{"dataset": "made-up waving flags", "crop_scale_min": 0.8, "arch": "mlp", "layers": 10, "activation": "quick_gelu", "mlp_ratio": 2, "num_labels": 34, "orthogonalizer": "newton_schulz_5", "steps": 34000, "lr_schedule": "linear", "warmup_steps": 1020, "weight_decay": 0.02}
Rows from block 6 of a small multi-label image tagger, named by matrix and row number. Rows with one number belong to one neuron. Each number is 128 + 32 x the weight over its row's rms, rounded and kept within 0 to 255. All counts start at 0. Numbers have three digits each. After the name is the row's rms in percent of the matrix's.
After each neuron's rows are labels from the 100 images, of 14848, where the neuron reaches its highest value: "top examples" is what is common among them. Only what is clearly more common there than usual is listed. The data: made-up waving flags.
# fc1: MLP up (model.blocks.6.mlp.fc1.weight, 1024x512), inputs 103-205
# fc2: MLP down (model.blocks.6.mlp.fc2.weight, 512x1024, transposed), outputs 103-205

fc1.633 103:136100116172052169197143129106116116166151164068105048196098184198175079139168146163064085139109133120089072150159219140162134138112140075106113118148104145166198155139156132068187078097164063117171035056091183152180228161164151066147122129100112152191119111111103093113155102168084097143165134133127122124107
fc2.633 107:147074210166088121128110170143125195124090153109148102157116088101125175157083122123138150094123076130125183137151155139096078125160071113146100145175150123140148169123145117124105056046123101127184126126226123088116124156181145102102119118172106144124151202138098186150095135107191075101130098151082182176122
top examples: blue

fc1.597 093:153077141090165118114109164121112137146112100125136068146136112118176122136129034169118075122141031139142107114075094180168095094082131166162138099091177132087088054066118119121137166069153067191212090115119171106168075092156132154143120130121142139161096146086153172112169042167144123124108114137119120127098
fc2.597 101:114107141096115123193148120124155143116074093144156179085088117130109137126135139151141123181172108111158091137109095120127220170125153089133166181109106141047163082057122099138114074130174139149182183124150136105131115152128169092117145133115112106095137115207104139112092116176122081116127130136133170137067
top examples: green; circle

fc1.456 083:112084104157158108146078130123163104094057126072118133127142131063166076103111131157149129126091141105166135110081139161176096086095094138111129130103181100179118173147144108091141146152180162096109122072177123120121153160131129156106151116098158103161117095206187134156080177197142164083083135142097119151126
fc2.456 092:094137143158089111120122094104161092161161111112120138148110139083109094115138083129147092114123124103084191133160073055195160125125115081180101097115140153081162134134118142060152137132082134144076112140132090148154135121186121140148141094130135138147141138176113161214153077105084077205116095106157141102115
top examples: blue; purple; crescent

fc1.728 097:116123062140124097157099109119186163091185164094112156131136114108171117120154126190137135174097119107114123061179131132103222096129181125182158104160155111125096118116151163206105103146187130122153124110103157107152126103121166081180046139151099131166128187114139158139115082133105153178104081176111097168124
fc2.728 103:117117126146126127135187183104149159185116130163106121110142180150190126150134108104147115142152151074087136123107135079144057127163102112170107104143118172126151165154070182096185054157168115134114121118130105092115138118096114192119121129086168106098075102110196161109114158082110135165128122108120113167083
top examples: blue; diagonal band; layout: three vertical bands

fc1.744 102:057163116123122194163194171169121101152093145124122149124124138183139106153120067122130070123060114133158136131046135140145136140130115094126114087170133151095097191184077109098153140093160123141115130183123093100126128136159124156134180093129141168146138134163139107121084113123150130118155099142093136154144
fc2.744 105:088087164113164113106110172077143113153084139071124102100054149135110081098126138133114134131171191148167118149114127180133168115099164163148126108126145185121136179175144132102106141167048137119205116139181132099088113136149088135119141145096109126136112087123116146170131158169125106050137181075061102159074
top examples: green; triangle at the hoist; emblem: circle

fc1.17 084:107125090201147123140119153134172129116117048095090169151099129139141132130178145137119137097129157179095120127135117137178138117107153160140105109154122179069058107081131120073145115168102144055094139179139155119113065129080114110156171044118185113126096147084062078055147113162114136141156111112126069119179
fc2.17 094:133174084110127111095164169131058119105096114160083165129082091157117084137139099127146089131152134146134162138110114123161146105112120185128070135070115146154108158187121122135160071151107089139102143143061129162103102137073122160133087101136117132193075131141092121049125137111099116121108144141073149099151
top examples: blue; plain field; layout: corner square

fc1.578 104:059161176171151069143100066136117101088118126140145178175114140069145096165115109119144155181090144146163114104156124120178074106103172137105116102137057109084124159102113067163132128158159062084164113095109087116187104177163118102099122106153190146090110159117152122088123138157091146128176187091110194103148
fc2.578 110:106130135080163165171155113157197107141147064142111100098139109175092076118091103142127168118127179157109155104129100172046129155133110080122171117125135114141164156136131107128192107170156152113077134117183165095129117128166109104138102157176134144129152169213125142160123121140084148117128135088086124130122
top examples: corner square; black

fc1.314 087:093153118144109111099134128163150162086120160156143142134140144141100118144073159118164116109136127100158112118185138061051096202070099112150109108121127142166137150095094154163139112102117168127110153145112114152099136149135200183156098095095129161088180061075133094134103124134125144123148106101164149134110
fc2.314 086:150176167170129134096076118069060066142099147095115136123102101119078092078050145130177155103123096136058198123143058131146127088120119167073172167082132148151101121096091111100116112124182119114096099134164110137132113142086083175112159119213139111162155109154157129153150121105151107103156091132147173120159
top examples: blue

fc1.442 112:103134151132152111122123086086152135174119084125139103136092138121151113120164131140100196164173158142182123166122184201095142129110168157120138174141140098083163071076197177083163180139210202102157171181111158100120185105132102123158090058075144102159141140150144131172131103175127176162092141106129175101076
fc2.442 097:139110134109122129157146111190174147115120128176148134146109096098184061174122199162138118148096123091201072119153113111086090106154089113070153199134125143154148181139138157100066096108141103124173146101147126106151169089168086092162122098098177114121170151082159150136128092121077157084115166141135062179110
top examples: blue; purple; two horizontal bands

fc1.417 074:173108078151107123111100131147128109097113159172150164107151106128106141162135107087123143144090121113093091137096094177128144135121141183134107128122173135158105094081143100109145149129182143089064145061154170096148138135136121130080140134143207131131119154140174116102155152099112090144105129144120162114189
fc2.417 094:132165163179140169144125143128161128114140132147138157132126100100083111119104080105078139134109162134107102192137126134114130100084130144167085154156142164187116158122072108107116098054153088144189117121137099163105133117125126148140119108077125108145146144048139060069196181090144155108123130096090084105153
top examples: green; teal; three vertical bands

fc1.331 115:184157103147176138014183064149143168065164138151133087033173115102142167170177156130104133163173135139135102188078151144129190156138081119099113125134131092145129160156114059140136191119142143048126122130098115136113132213082095118100141126159159150074113103121093115081106143147137162155103095079138107181162
fc2.331 110:155179046119123116183154159166146137125127081096131175157163151095149109176102118163086131121122078102095097146042144133190134104129186128194100140113151162140178161075138141138117085145182161111141131087184127171175109114182095119130067155194125161150084150196103149151079133056140159137146120134084066124094
top examples: blue; crescent; layout: three horizontal bands